A small image embedding model, trained from scratch.
Model: 64-pixel images, arch vit, norm layernorm, num experts 16, patch size [8, 8], layers 8, width 384.
Training: soap at rate 0.0019, 12500 steps, batches of 256, held-out accuracy 98%.
Data: 97500 training examples, 32.8 epochs.
Rows from block 4 of a small image embedding model, named by matrix and row number. Rows with one number within an expert belong to one neuron, the router's apart. Each number is 128 + 24 x the weight over its row's rms, rounded and kept within 0 to 255. All counts start at 0.
Before each expert's rows are labels from the 100 images, of 14848, where the router gives the expert most weight on average: "colour at peak" is the nearest of a few named colours to the mean colour under the peak. Only what is clearly more common there than usual is listed. The data: simulated fluorescence microscopy of cells. In brackets: how many of the 100, against the usual share in percent.
# router: router (model.blocks.4.mlp.router.weight, 16x384, trained with AdamW), inputs 0-127
# up: expert up (model.blocks.4.mlp.up, 16x96x384), inputs 0-127
# down: expert down (model.blocks.4.mlp.down, 16x384x96, transposed), outputs 0-127

# expert 0
colour at peak: brown (71 vs 11.7)
router.0 [105  72 122 137 162 124 106 117 124 140  72 117 138 126  92 124 114  83 126 119 118 117 153 129 119 151  88 155  97  76 186 148 130 102 122 145 154 165 104 149 116 118 132 149 145  72 134  80 127 105 142 135 159 113 165 155 135 126 113 142 155 153  91 137  85 153 119 139 119  99 139 113 122 121 141 164 155 102 159 145 140 124 165 152 177 105 148 136 128 110 152 146  98 120 167 104 132 102 102 146 132 145 105 120 136 123 176 146  96 128 156  83  99 168 116 115 116 128 149 134 140 128 105  95 142 123  93 133]
up.10 [ 99 135 161 120 126 157 135 132 127 138 168 156  92 156 119 143 139 152 117 109 131 100 171 133  99 119 131 128 120 144  92 112 145 100 153 150 111 119 118 127 126 109 136 152 111 126 138 111 136 140 169 131 115 113 147 123 135 122 107 132 109 147 107 109 116 167 149 121 107 153 160 154 158 137 122 121  97 127  96 102  92 108 113  79 128 119 122 193 135 130 155 110 154 165 152 140  93 115 149 132 145 157  97 109 129 139 146 187 147 143 122 112 108 141 140 107 115 137 141 134  72 123 164 189 148 146 159 108]
down.10 [102 120 108 155 127 127 139 105 160 118 129 113 143 137 147 130 112  98 156 168  87 137 134  97 135 106 140 159 124 161  77 150 116 138 129 151 145 171 132 179 135 126 144 115 162 121 119 122 156 145 105 114 154 143 184 134 118 105 175 112 117  90 126 151  98 117  94 143 124 159 191 165 140 107 123 120 137 158 149 105 123 128 138 136 129 142  88 109 100 125 140 125 151  88 133 108 158 100 113 112 159 133 112 158 159  89 113 110 100 172  99 130 114 113 143 126 158 122 129 157 150 109 128 109 158 126 151 140]
up.11 [103 128  90 177 146 163 188  98 111 125 162 113 143 114 160 103 128 142  90 116 122 125  95 148 133 139 123 127 151 108 129  91 141 104 133 107 157 111 109 105 180 135 125 143 146 122 147 120 136 165 128 106 145 150 111 100 112 159 133 128 146 129  76 130 128  79 149 129 127 116 118 135 149 150 150 154 111 136 136 124 145 161 151 100 139 131 139 138 159 127 130 124 108 179 145 162 164 127 160 133 108 118 158 102 138 121 147 120 111  62 128 140 143 124 134 160 124 102 160 103 125 136 123 137 108 131 146 118]
down.11 [129 130 122 115 133  69 115 151 139 153 111 106 162 148 137 143 140 155 116 112 149 148  84 154 121 113 107 118 120 120 152 180 125 105 149 157 111 114 109 172 102 153 113 125 125 112 174 149 129 127 122 173 104 114  91 116 113 139 146 147 111 142 156 100 108 101 158 120 121 136 123 167 149 102 160 144 138 159 148 102 133  92 159 131 141 164 142 119 167 122 114 135  96 117 137 134 126 121  78 115 120  79 110  92 138 115 143 168  92  91 145 115 144 121  95 140 152 154 122 164 105 176 139 118 119 142 119 145]
up.12 [157 143  81 126 134 128 168 171 139 143 144 127 102 119  99 119 113 144 141 149 134 130 145 158 124 145 218 165  93 134 164 100 137 113 148 145 109 108 146  90 157 114 169 138 129 125 138 104 120 141 104 149 142 147 109 170 139 110 122 122 118 124 120 145 138 103 118 133 156 129 118 128 140 122 123 147 117 114 111 118 106 161 169 122 117 113 122 145 134 119 134 122  96 112 182 103 165 183 153 145 116 168 107 154 151 149 133 150 131 108  91 130 123  86 144 132  91 135 115 134 137  96 128 107 130 113 142 117]
down.12 [177 152 124 154 139 143 151 136 152 136 171 130 146 150 198 102 156  71 104 123 101 102 157 123  96 129  99 111  64 184 193 112 139 148 116  80 134 100 101 142 137 108 138 114 103  80  98  84 115 145 144 109 107 129 143 114 131 146  80 111  87 110 154 122  94 101 143  94 109 115  98 101 123 129 114 154 124 159 104 114 124  79 131  91 103 141 153 120 142 110 128 154  92 127 144 137  86 159 123 160 153 154  98 102 173  99 107 130 186 145  87 176 132 147 100 136 124 153 148 105 168  94 125 112  86 149 157 112]
up.13 [ 98 147 123 142 117 149 135  95 147 103 139 129 137 139 116 118 165  94 125  96 100 114 137 155 123 144 104 127 162 124  74  69 132 116 133  99 130  96 115 148 136 126  94 102 151 175  92 137 134 124 155 151 121 168 128  99 128 121 122 107 156 151 147 114 178 133  88  68 128 169 103 128 136 132 163 144 127 118 102  62 144 124  95 157 131 104 141 128 147 180 142 147 114 165 137 112 120 158 125 161 127 133 114 143 132 128 141 144 116 107 161 173 161 136 155 162 134 168 137  93 202 107 117 124  92  98  88 116]
down.13 [121 111 125 109 117 162 104 137 124 129 121 158 116 118 109 101 102 136 139 134 120 155 131 134 108 116  97  82 170 153 112 127 153 133 119 142 162 143 119 166 143 154 123 143 137 177 126 140 106 115 144 130  98 104 112 113  98 140 117 114 113  90 125 138 124 165  75 120 128 143 150 140  86  86 102  61 136 133 119 130 138 114  97  95 145 125 108 148 108 139 111 141 114 116  99 114 129 130 129 139 141 146 111 122 155 144 116 123 119 132 167 138 112 141 131  96 146 132 101  57 147 111 169 116 143 125 140 134]

# expert 2
colour at peak: brown (81 vs 11.7)
router.2 [147  99 112 123 119 108 166 132 140 137 105  77 165 132 140 100 144 133 155 159 138 125 128 119 105 138  99 113 120 131 120 106 139 127 118 116  94 129 164 144 146  89 134 148 105 141 111 123 140 137 148 173 159 156 181 165 162 111 119 121 166 147 118 121 140 108 103 163 131 139 130 142 115  80 127 114 134  90 126 125 157 121 121 116 130 117  87 140 121 131  94 120 167 181 132 103 126 147 118 110 124 127 101 140 161 138 159 174 130 130 146 117 133 106 137 113 111 149 143 151  77 138 140  79 104  99 156  85]
up.10 [112 158 159 160 108  83 125 111 148 123 164 158  95 101 127  60 127 130 151 129 146 136 112 157 112  83 138 132 131 161 142  99 128 108 149 133 124 138 151 129 124 168 164 159 111 129  90 100 145 155 144 134 186 129 149 105 130 112 151 107 136 129 148  76  90 104 133 143 147 108 151 143 118 105 111  92 102 154 138 106 145 118 143 165 169 121  70 124 121 105  91 148 116 123 118  89 110 148 121 149 162  74 119 118 107 117 128 117  95 113 147 106 111 139 132 121 132  63 144 130 121 120 118 131 142  89  96 177]
down.10 [102 138 101 185 112 100 117 140 134 135 144 142 133 108 141 166  94 114 113 114 126 145 152 104 123 152  95 143 174 152 139 138 138 120 116 150 124 124 158 113 138 146  99  91 127 107 116 194 100 133 159 107 145 115  82 146 110  94 138 159 104 127  93 113  98 170 111 118  91 127 128 125 139 151 135 186  99 133 132 116 148  83  96 147 121 107 155 157 141  96 155 145 123 131 103 132 170 143 145 131 144 109 112 113 152 143  93 122  79 105 133 110 121 128 113  74 108 116 139 118  73 146 106 149  70 133 157 118]
up.11 [102 157 121  92 125 174 136 169 136 117 125 111 143 104 103 180 119 134  80 121 154  72 147 125 132 159 156 124 115 138 123  92 109 137 130 116 124 164 137 134 128 120  99 148 115 130 139 127 138  96 120 131 130 132 149 146 122 129 102 116  85 166 101 101 114 172 162 155 127 148 124 135 138 101  88  86  80 117  68 131 113 139 150 151 148 156  96 136 180 160 123  90 152 112 131 116 108 124 144 139 118 133 110 107 115 119 146 128 102 113 130 117 124 166 154 176 141 180 126 121 133 170 156 135 126 122 151 136]
down.11 [ 71 123 142 101 166 165 139 137 148  77  96 120 105 114 150  86 129 204 147 131 149 106 169  80 126 123 119 110 122 158 122 141 145 112 112  91 140 132 152 121  89  88 154 116 127 119 145 165 111 134 165 100  77  79 105  96 154 117 114 135 116 103 160 132  87 130 100 125 137 132 124 151 115 125 138 139 100 110 124 144 127 114 100 169 173 140 153 126 127 151 146 141 168  91 115 121 132 178 135 117  97 160 101 144  98 105 156 136 124 117 138 122 118  91  94 139 135 102 146  94 139 142 154 148 164  94 133 131]
up.12 [130 139 119 150 102 122 120 121 121 131 207 174 145  87 123 117 143 162 181 141 126 167  76  98 112 119 116 111 130 117 157 131 118 118 130 154 123 134 109 100 105 150 183 129 152 148 113  96  96 122 154  97 104 117 146 124 152 158 118 127 113 120 122 123  88 131 118 106 148 143 109 143 139 118 140 121 103 161  69 105 102 145 119 114 125 138 126 119 126  99  62 121 100 110 155 140 116 132 135 140 112 115 129 121 135 149 131 116 119 127 154 141 129 126 125 149 109 106 106 107  96 108 106 167 137 109 148 149]
down.12 [131 117 125 136 129 148 179 151 138 130 139 132 131  95 107 124 172 133 117 156 116 171 121 127 187 129 108  98 123 119 166 118 120 164 141 105 153 146 141  98 104  92 123 133 134 146 123 125 133 164 176  97 146  95  99  96 131 116 147 174 132 108 137 147  88 166 163 128 106 150 143 105 147 134 159 140 122 131 151 130 124 139 116 122 104 119 146  96 112 116 102 139 153 132 114 112 103 101 131 129 154  94 114 130 105 134 125 113 101  89 117 143 161 151 135 128 148 146 159 120 110 150 134 116 156 140  92 170]
up.13 [103 186 133 153 142 148 119 155 111 153 147  95 181 164 112 144 126 147 169 128 149  78 118 103 101 127 166  94 158 130 108 128 135 123 165 123  82 135  85 138 112 124 143  81 118 146 119  78 112 115  81 105 151 111 128 145 133 146 132 124 142 141 100 109 111 128  39 111 151 159 175 133 149 102 121 143 101 116 155 134 126  90  75 102 128 165 137 121 102  93 144 109 167 153 103 136 158 112 152 113 152 142  97  99 131 155 120 123 136 109 134 146 124 110 150 107 147 105 154 152 122 104 127 132 148 135  87 145]
down.13 [128  73 127  87 138 149 107 118 156 124 131 108 142 117 111  95 148 107 109 126 154 122 114 130  97 137 101 130 106 138 126  85 128 152 162 133  88 143 131  86 143 136 144 124 164 129 125 121 142 170 162 131 103  88 107 139 121 129 128 142 101 112 133 117 142  78 138 158 116 145 122 181 170 125 153 115 128 137 119 113 115 145 123 145 159 150 126 116 125 132 100 112 106 163  51 171 107 112 134 162 166 153 185 110 125  66 135 103 124 160 102 117 134 143 138 139 135 137 133 102 158 113 138 124 156  91 134  95]

# expert 14
colour at peak: green (59 vs 6.3)
router.14 [156 182 112 125 110 189  94 134 121 139 148 105 139 144 128 126 118 103 124 146 135 132  86 139 166 115 153  90 128 134 144  92  87 163 169 105 150 114 145 117 115 107  98  94 122 112 120 123 108 130 101 132 150 137 134 150 148 129 137 132  96 127  98 133 158  90 144 131  73 143 133 122 112 141 119 135 139 168 113 121 114 161 130 118 159 112 162 144 139  93 116 103 129 149 103 140  94 168 131  90 164 121 140 156 130 104 133 130 133 148 128 102 109 130 146 154 104 126  90 113 116 154 143 132 155 108 168 129]
up.10 [111 162 124 118 136  99 104 114 109 151 151 132 127 192 135 148 142 139 124 169 125 135 118 149 122 123 131 120 145 115 136 100 136 174 128 142 103 141 116 154  88  86 108 173 166 140 114 108 150 141 153 114 130 154  94 163 143 119 109 119 154 129 106 116 129 163 126 119 109 127 118 146  78 156  76 157 107 121 121 103 123 147 125  99 140 168 181 115 122 164 170  98 109 117 100 121 181 131 141 141 117 114 112 103 139 136 129 111 124 133 154 146  88 118 130 115 124 127  83 104 136 125 119 145 147 151 159 137]
down.10 [136 142 121 128 125 113 138  92 105 118 117 156 111 141 143 131 143 143 104 121 116 143 128 135 116  79 189 120 172 180  88 138 142 123 148 171 131  98 128 133 138 103 113 155  85 140 127 112 114 130  92 133 118 102 182 126 120 156 132 110 168 145 139 154 124  79 162 163 142 150 139 121 125 135 122 126 152 108 177 147  90 100 140 115 103 148 116 107 132 116 149  50 121  95 144 146 137 132 146 133 141  91 112 139  97 148 104 140 181 120 104 109 114  62 130 116 152 128 175  89 106 123 184 140 105 104 108 104]
up.11 [152 126 114 167 123 143  99 119 177 133 132  72 147 123 135 107  98 159  99 142  94  88 128 115 138 105 113 138 119 114 156 123 124 132 138 117 127 135  85 102 166 124  85  95 104 141 126 100 112 142 137 136 137 116 134 119 173  58 171 132 143 167 131 151 135 135 121 142 127 144 112 129 128 131 135 106 114 151  94 110 135 155 109 117 151 156 166  94 136 167 134 122 146 123 152 127 140 138 143 164 142 133 124 130 133 153  73 106 155 127 125 142 119 134 110 140 136 129 100 144 142 115 118 112 123  73 113 104]
down.11 [131 121  98 111 131 132 122 147 125 114 127 144 122 114 112 152 136 121 128 126 159 119  87 120 163  97 149 128 134 119 154 174 138 154 166 111 132 106  98 123 123 145 118 129 133 133 118 159  97 129 127  85 108 149  97 117 140 168 140 108 120 168 138 137 166 170 178  96 144 123 102 144 119 137  97 158 157 131 135  82 141 160 101 118 185 157 129 158 119 110  96 114 162 136 127 108 154 146 144  87 119  89 156 135 137  98 189 120 128 129 141 108 138 172 141 122 138 151 135 135 174 151 143 110 133 122  70  84]
up.12 [ 94 113 131 146 110 133 108 116 173 148 176 151 114 124  91 116 115 123  78 184 138 108 128 137 110 132 126 137 129 124 118 179  81 120 136 148 102 155 154 135 111 156 152 114 132 120 113 126 129  91 145  88 140 163 134 124 151 131  60 164 157  93 126 139 147 159 140 115 100 115 150 147 100 131 103 108 103 132 138 121 154 175 138 143 132 147 142  88 161 112 114 158 153  96 100 102  97  65 148 150 164 149  91 111 115 136 119 144 130 124 101 146 139 166 107 109 115 129 144 113 189  89 144 169 138 118 118 155]
down.12 [154 121 127 123 116 120 150 156 115 124 154 146 164 158 109 147 131 157 136 154 107  87 124 103 110 131 136 134  73 119 135 122 165 124 148 109 119 146 136  93 133 103 116 145 147 144 139 112 131 135 131 150 134  76 158 127 153 161 149 184 131 154 120 108 153 187 133 150 139 176 113 129 147  82 151 130  78 126 118 172 129 100 154 144 131  87 104 184 119 115 116  85 147 135 177 151 104 178 115 129 159 146 157 130 135 141  93 133 154 113 144 110 157 130 166  90 109 124 134 128 151 142  96  90 106 167 146 150]
up.13 [137 157  95 131 137 127 151 165 157 188  91 118 134 120 135 120 134 111 145 110 145 156 140 131 160 128  83 154 143 154  94 142 112 100 128 126 103 111 123 132 112 132 116 134 114 108  71 148 119 171 126 119 138 131 122  76 117 119 161 120 100 139  92 110 125 158 140 130  95 109 127 106 140 143 137 158 104 155 133 145 136 131 179  99 118 124 118 146  90 127 143 104  74 122 165 114 135 125 147 160  89 117 128 129 123 154  90 127 160 105 122 167 135 119 107 182 174  96 153 138 103 135 134 123 115 147 172 107]
down.13 [113 101 125 114 123 121 140  94 116 116 153  96  80 139  90 122 134  79 122 115  84 144 144 147 142 132 137  83 104 164 122 160 112  96  90 103 120 129 147 137 131 155 108 146 103 135 167 127 104 175 118 131  93 141 137 160 137 127 124 116 161 148  89 140 152  88 164 122 140 131 122 153 147 134 107 112 102 119 174 147 117 132 123 145 125 154 115 100 117 144 126 147 106 157 152 134 133 141 128 130  87 136 149 135 127 148 127 137  96 130 130 142 101 165 104 163 164 119 146 133  86 126 133 113 121 126 106 131]

# expert 10
colour at peak: brown (41 vs 11.7)
router.10 [136 133 147 148 145  98 131 146 145 125 154 177 130 115 155  92 110 140  98 175 130 119  77 149 129 128 118 113 106 147 157 118  79 126 127 118 110 154 190 134 124 147 153 116 130 101  99 104 111 140 125 129 131 102 109  98 115 144 138 187 149 162 171 161 134 113 137 129 106 132  92 142 108 140 110 154 122 160 130  94 130 133 116 121 132 102 123 101 143 160 109 107 139 109 133 160 140  99 113 144 146  96 181 170  97 128  95  83 116 154 118 121 121 148 128 106 146 111 128 128 118 131 113 131  88 162 113 155]
up.5 [ 88 110 125 140 132 111 193 130  98 104 104 132 128 123  74 119 148 141 116 147  91 133 131 143  99 156 166 134  81 112 136 176 110 131  88 137 143 131 132 100 147 145 135  75 128 125 107  85 124  88 104 189 109 123 145 131 124 124 112 126 118 112 103 125 125 165  96 134 122 110 150  96 166 139 110 129 143 145 128 143 112 130 154 128 132 103  98 114 135  94 126 114 158 126 109 146 115  94  91 116 108 120 109 140 125 136 112 118 126 116 106 111 160 128 127 150 129 173 114 109 131 100 147 139 101 135 102 144]
down.5 [137 151 173 115  78 161 107 158 109  99 115 112 142 115 150 107 140  87 148 117 133 136 103 142 142 115 123 132 143 145 134  88 143 144 114 123  98 148 102 112 112 127 140 128 150 142 145 129 100 127 129  58 113  95 126 128  96 108 132 152 142 142 149  64 108 119 125 155 147 104  74 106 133 118 106 159 163 106 113 155 139 132 110 160 154 158 142  97 133 106 118 107 135 147 153 144 126 182 151  97 103 179 132 114 103 136 112 105 135 134 124 135 113 156 122 101 108 135 123  61 123 117 123 107  98 109  74 143]
up.6 [138 124 111 115 134 105 128 132 141 109 166 113 107 128 122 146 112 110 152  94  94 101 176 107 160 100 125  76 121 164 151 166 163 111 105 127 140 113 137 135 123 141 168 128 144  87 170 115 155 154 140 128 122 123 132 134 114 146 164 143  96 163 108 120 117 145 119 163 124 102 123 119  91 133  92 100 181 129 123 105 122 113 101 136 133 128 146 125 102 140 120 113 187  81 110 121 130 143 159 117 142 145 144 156 118 111  82 112 142 125 158 125 136 139 119  52  88 154 101 134 126 132 133 147 105  99 121 168]
down.6 [ 99 105 117 104 152 113 147 149  99 142 128 152 179 164 107 142 119 111 108 133 150 145 117 112 113 126 136 143 122 125  98 112 144 118 145 116 150 127 128 132 156 144 120 127 107 146 130 131  76 125  80 112 142 120 142 156 113  76 167 136 136  76 131 134 133 126 151  96 135 114 120 139 139  99 137 143 168  95 162 140 121 131 130  75 115 126 135 137 105 133 132  81 123 162 175 118 118  90  99 144  75 112 105 156 147 136 172 142 161  86 135 125 139  86 156  76 132 153 121 105  76 116 130 113 117 137 144 157]
up.7 [142 124 116 113 131  83 161 119 106 184 108 114 144 146 159 142 107 127 160 112 156 108  99 117 147  99 152 150 125 109 148 132 157 119 113 147 168 105 132 106 172 130 111 118 124 104 139 135 137 111 135 161 142 135 102 115 158 119 131 151  95  49 157 120 141 145 140 121 153 130 129 119 141  79 131 108 103 101 141 151 116  83  99 109 119 125 116 178 115 129 116 119 169 111 128 138 113 134 111 117 162 147  86 135 143  87 134 105 138 140 138 146 135 134 146 109 164  78 173  95  94 132 196 142 151 108 132 123]
down.7 [154 126 122 142 138 119 120 154 167 182  79 139  67 125 103 144 130  85 174 105 144 108 148 154 125 155 119 107 116 131 184  89 124 139 133 126 139 110 135 144 140 169 160 107 133  86 157  97 142 128 139 108 128 113 130  91 122  99 114 156 121 130 145 172 115 123 138 122 126  89 136 138 129 121 164 139 114 139 105 159  92 104 112 124 119 127 130 117 148 111 149 136 121 165  83 117 162 180  99 130 135 129 143 109  91 103 114 161 126 166 151 117 108 180 120 101 107 105 104 108 144 147 130  96 137 110 143 145]
up.8 [113 164 144 163 140 118  96  98 158 107 106 130 131 148 123 118 128 179 169 146 163 133 138 112  94  94 152  99 143  96 114 152 105 161 129 149 124  67 144 159 166 163 118 131 107 142 148 129 116 165 126 144 133 110 133 107 130 126 106 135 140 139 118 136 137 135 100 125 147 133 132 175 113 135 131 124 109 101 139 147 108 118  94 142 163 122 152 137 124  98 116 210 134 124 141  84 135 155 159 110 128 101  83 127  96 166 135 118 150 170 148 170 144 108 120 170 143 120 138  86 106 135 130  98 143 142 149  93]
down.8 [113 119 131 164 122 141 135 108 148 130 102 145 139 108 125 146  91 146 124 153 130 129 118 114 131 108 119 103 121  96 165 107 160 182 115 121 141 123 119  87 135 127 101 106 127 184 106 124 151 115 157 119 105  94 133  95  95 153 145 142 119 150 135 139 133 116 117 103 133 141 111 124 138 123 147  64 139 148 117 160 101 114 186 155 187 113 112 120 183  72 180 100 106 145 128 155 122 134 120 133 156 149 133  98 134 166 137 129 163 120 143  99 161 102 146 128 120 134 169 167  80 136 108 136 132 116 137 151]

# expert 6
colour at peak: green (46 vs 6.3); blue (32 vs 2.9)
router.6 [120 136 169 120  90 108 134 165  94 132 134 117  80 145 135 135  86 140 133 118 109 138 133 128 163 140 145 173 115 115 153 153 130 106 153 133 140 154 136 146 136 129 158 155 136 135 120  96 161 114 165 136 101 124 140 153 110  45 111 140 119  94 106  92  51 132 119 127 143 133 148 105 177  78 152 165 124 106 120 149 135 116 124  98 136 153 108 129 158  80 135  99 128 167 136 126 129  96 158 132  97 111 104 136  74 122 118 120 154 119 149 109 167 101 142 132  69 124 111 118 140 120 138 122 102 110 125 171]
up.10 [113 104 109 111 165 167 107 113 166 134 160 165 164 150 112 140 150 122 163 132 116 114 136 126 118 160 109  90 171 128 104 129 119 111 122 114 134 109 107 141  98  99 170 157 106 105 117 129 164 133 146  86 172 118 140 102  95 173 131  72 102 143 155 125  75 132 130 147 128 142 103 140 113 136 120 150 152 113 140 140 133 140 149 133 130 143 115 141 149 133 168 113 147 137  95 130 140 127 109 131 111 125 144 119 133 155 145 126  96 154 137 119 158 127 172 154 105  93 148  93 158  83 144 144 110 122  94 136]
down.10 [134 102 136 135 117 133 139 134 142 137 131 127 111 117 130  68 120 133 123 122 130 137 117 117 131 113 142 120 106 155 144 130 139 142  74 149  78 105 141 129 136 120 101 129 149 110 132  87 103  93 118 114 126 149  98 148 139 113 109 154 162 130 117  85 157 126  88 148  94 115 139  74 142 108 148 174 105  96 138 117  94 148 161 109 138 119 148 103 150  97 112 137  51 107 148 152 119 116  96 150 110  98  89 123 146 160 166 160 105  64 123 151 159 147 144 127 123  97 132 130 183 141 163 110 174 130  77 120]
up.11 [156 106 120 128 114 112 135 155 125 118 114 142 138 112 168  93 105 126 145 151 133  76 105 102 106 116  91 134 101 124 113 109 157 132 116 105 128 124 126 112 160 115 128 161 158 152 118 124 162 110 144 132 115 135 153 127 162 122 130 160 110 105 152  90 102 166 151 102 107 102  95 112 121 127 175 122 111 110 188 172 197  71 106 153 117 113 111 106 140 160 129 100 135  90 128  88 150 151 117 138  72 122 104 128  78 154 147 116  90 157 103 101  93 145 132 117 159 144 122 114 118 109 115  90 151 120 155 105]
down.11 [135  55  78  75 106 163 137 117 114 130 163 131 144 124 124 126 147 164 137 128 145 147 147 148 131 171 163 140 135 152 109 113  83 104  95 162 182 142 122 112 142 103 120 186 131 128 175 112  86 121 164 141 133 123 129 132  85 135 146 118 118  93 156 151 101 104 160 133 101 157 180 155 126 136 141 158 106 128 139 186 124 121 118 104 168 144  65 148 109  89  81 126 129 118 135 142  80  93 181 103 112 117 144 167 117  93 132 147 149 119 122  50 138 188 141 115 111 128 134 117 158 103 180 132 139 163  80 114]
up.12 [118 137 129 146 119 105 133 175 129 138 137 156 128 116 123 123 162 111 114 161 109 130 157 153 129  95 172 122 102 103 130 130 141 136 127 143 130  71  97 148 113 132 156 124 116 190 110 128 118 148 101  99 137 112 167 159 139 114 116 120 125 177 115 118 157 127 140 128 102 112 112 131 110  93 104 175 158 155 192 133  96  90 118 114 130  90 114 134 123  87 161 106 110 146 147 129 120 111 145 134  73 113 108 159 118 143 109 151 121 146 172 136 137 170  98  80  88 125 162 116 146 134 170 120 128 154 160  99]
down.12 [177 153 127 148 121 131 138 133 142 152 116 104 142 128  88 121 114 118 158  87 105 123  88 114 129 110 145 140 149  97 126 118 131 135 138 121 147 152  89 115 173 128 138  95  85 107 133 160 135 130 118 123 107 105 100 140  93 115 112 127  97 114 104  91 137 115 118  78 122 135 149 117 100 116 160 101 141 173 153 169 124 117 159  87  96 179 157 106 134 128 157 146 128 131 130 144 107 163 154 137 101 127 106 176 149 149 109 126 135 127 138  72  84 128 132 128 130 115 111 152 103 142 126  92 159 115 113 112]
up.13 [103 123 139 101 113 105 112 157 106 181 133 111 110 129 160 138 136 106 161 102 144 110 123 140 156  95 128 106 108 169 125  77 152 168 113 148 136 121 137 150 159  92 161 136 108 109 108 138 113 104 116  73 141  95 109 115 152 141 140 105 132 124 107  82 138 134 103 150 152 144 123 124 102  95 139 107 155 126 182 138 113 111 121 112 134 141  92 128  98 118  86 103 115 122 121 135 126 130 146 139 104 112 152 119 122 123 162 107 152 123 143 137 108 154 119 151 125 119 173 128 118 108 126 138  82 136 130 112]
down.13 [127  75 129 100 126 148 133 128 133 110 111 155 109  76  89 154 118 167 124 124 114 133 112 160 107 137 149 107 101 154 141 150 154 112 137 129  76 174 123 159 127 133 147 128 126  75 132 126 142 125  85  92  93 137 131 178 116 115 153 130 150 148 152 113 121 142 108 142  85 138 145 141 165 121 114 123 109 141 156 130 107 142 110  92 105 101 137 102 127 146 144 110 150 162 121 154 127  93 162 106 139 103 138 132 148 101 118 109 167 125 142 150 145 152 125 127  86 139 129 148 133 138 131 141 133 117 171 120]